config.toml
crop_scale_min = 1
method = "mae"
loss = "mse"
warmup_steps = 470
Rows from block 10 of the encoder of a small masked image model, named by matrix and row number. Rows with one number belong to one neuron. Each number is 128 + 24 x the weight over its row's rms, rounded and kept within 0 to 255. All counts start at 0. Numbers have three digits each.
After each neuron's rows are labels from the 100 images, of 14848, where the neuron reaches its highest value: "responds to" is what is common among them. Only what is clearly more common there than usual is listed. The data: cartoon faces. In brackets: how many of the 100.
# fc1: MLP up (encoder.blocks.10.mlp.fc1.weight, 1280x320), inputs 128-191
# fc2: MLP down (encoder.blocks.10.mlp.fc2.weight, 320x1280, transposed), outputs 128-191

fc1.665:138133184141111116071126177099145112129097121155144118141087132112133141145113116086190156132115152127121146148093109093134135116153092098103135126124095092134167185136104086126128112139128094
fc2.665:124102142111131150144146118148137111149135123106114140127137139126146128113138132135133110132114130124143100136146143141116115117108153133142116137128111122142144126136147119108123123131124140
responds to: long hair (91)

fc1.117:145120086138116142167098148112146098126131125115157117132125092106117146098148104130117151141178127108116137156122114095106123100100146129118092118149114153157138146119112124090115116090152159
fc2.117:125114152121130157157143138141093120125107074140116126082138172141143106107104144132123140159127131120126096138117134132166118116132163133130147147139149110137133128139129125108111126149091122
responds to: sleepy (31)

fc1.43:109149121096131135119156092129166196100125163136085141169080141167162067140167092145117103101139102120133166112142102128076073096163147171109153070116105101146148112119077088132119104120139121
fc2.43:098156081121175109138128117124137156161089118138103130177133120173157127137179081152169107141110085126124122131141101142147134078112111144119152120158109096174144111132103120149120127130116119
responds to: curly hair (97)

fc1.452:090130088112104105109127130126090132109152103166090094167160117142132096131182096113082110102112100138112174098101134157124077097164113141101138121149097114124151131073113173140126156155142142
fc2.452:167119143140148120136074108144152138119105129112126108103133134134131148124135142125169132198101125136112143109143102133144119143129144110111098164137107102127116118154137093111148146115139114
responds to: curly hair (51)

fc1.176:106163107122148144109111091089146188107120102151164100127113090144117154158146111152141079162117083131115125132149118124143142075126110102116112135111124109132146101124131097161128136172137124
fc2.176:129122118127100120150132124159129124112096155143097130118140126128135148109126137128160156139114144129158126154118150147130122134139111147148138107120132146112136116136120160123135094102121126
responds to: curly hair (44)

fc1.638:164155148102114085097151111107154091112115140124176147133183117104122158142178113132100142138136102118144119111123137161101168074128111156103088156130149118072113082080140109158152169108150148
fc2.638:100127141135132149123121134145118137123133131116121135133107114120128158124094142114151131140105116137106163144117133150130098120133115144151145127117138117139137129147124127135125084141109113
responds to: long hair (36)

fc1.197:086117116121089148133181109113151164126152076116148098112056121129140123162121163116117113127150137165148098137114106159176157150172158156151147108138124139148135151126141126119137145108089133
fc2.197:114121103126123077107125132136089122120145139131113176137176151119129126102132111100137162142159117110118137132106127120105186102100162107111095114118138139113138121163095129110130132142132111
responds to: crown (47)

fc1.467:147121143124121124107124120147114120122144124123152154088171129140145092186156102135144131151186104157098123136156147112146106086127130128152100113147143092092090155101086110115134101146133132
fc2.467:113119121137146144146108118125138115163089136133116117135066125134136155127092147134126122135100112117123100111125152140148139123121121123144141136116160129138143156138126091105118167157085161
responds to: sleepy (33)

fc1.430:151119118101154076109129145125123172126130107140164135115133142126159148136184094154105154156177161112098135143121145148111127084120125158091137107120104098122123113105115127137154099111127119
fc2.430:112113133143129159132124133135128112128116137132126113135099134129142140126096135121122127118126113140122121122127158131138112141142141123147122132123141123133132123125123107102121124135118130
responds to: long hair (65); moustache (43)

fc1.735:147120115118122117103129141112160161121119122125127151112107149130119117119189155109132082075122207130164132154164121161136146121147098156116072141121152128129130111081108149119117117089128126
fc2.735:108115137129123134134144112120115110113097128116123138114117132132132163134105132122136121147114112138124122120100134116147117161130131112142144124132108131124129143136116125131141134131089121
responds to: long hair (54)

fc1.423:158113115092169186130195159078115147128151107121110178157067133120162131195115101116131141102111164128178159155104092136128149124103151125115108128157158120152098150110166118109148095122100153
fc2.423:125113145156150101152114077140125105127129139123111150102190165163099124135141166123121202115155115114101117142131128109131106084158137131142130155142099121095119127159104116145166139125164108
responds to: crown (55)

fc1.707:141148095140112130088144117111167098083148147117163150136141128128161159126117176115156167153103136115099096093096137115121168098129125100107130120094142125119119108168126116152138122168132130
fc2.707:141134142159119122146138144131146148112115118119110114145157120107144149124122112144140156147109128121119123143142147156156128137107114122142124141131138128109145127130122122117117140129126123
responds to: sleepy (76); looking left (75)

fc1.281:099096105103127158102125125126154157151117146129123127119083105122118099120131138077137101103112108088125122105102146103167120152116161134163117087102103110130132148080144111106144177172103171
fc2.281:097139130171132100141095112146134144124172131121113133147144124101127137088144103130115118108172127129140126162133136149088145104102118135118145117134112132112134106161117144130166149118102120
responds to: curly hair (33); crown (26)

fc1.311:105147081113095125154116111097072104132131136166118129129120121148140119102132171164131090152106140150093109157115147157120122156128156145160113159139081124107109099173117128121129117105143169
fc2.311:108123186158107151163112136116098127141136128096121096122114118118133116168159131096168173089101125124139153088133123136110132130118148124132148099174154135153122091114118145120135140163117145
responds to: sleepy (37)

fc1.101:120139083122129145154123104119180151128118113106112146136142125168145096113137093193138129070143137125145123122124129141133143118121146168150101164097096121142110113112109083117121130118124142
fc2.101:119077140108108142148153096135099126135134103074128128117131163098090154139130173116110101163124141135136116156137116141114109128116122104164158135141146158129103119182155153139113139128101117
responds to: curly hair (69); top hat (28)

fc1.334:134138167125099092118147155136099143094135112119119097138088112174142118149137118141112144146120109124136134141102093138121123162102118149161164124144104119141173105142103152122127125113125140
fc2.334:098135147153113137116086106118124134150161107137130096095151113101103142142126168131124134212099136134098109148143155120099141116128129106135118114089144151132124113160129099140122136142131126
responds to: long hair (37); curly hair (35)

fc1.353:139118140139113095125127122146141113155134144142131122145140130121141130077144090118117151136126155078170158113153122163144149128111095167102133144135149113113113109171110097122138114130147108
fc2.353:137114140130137172121145092120137100102118111138122086118092134130119137108114128151156079158123080156119127108119159137136098125130121117141138081106138096124130140139135122133132148142140099
responds to: long hair (47); surprised (41)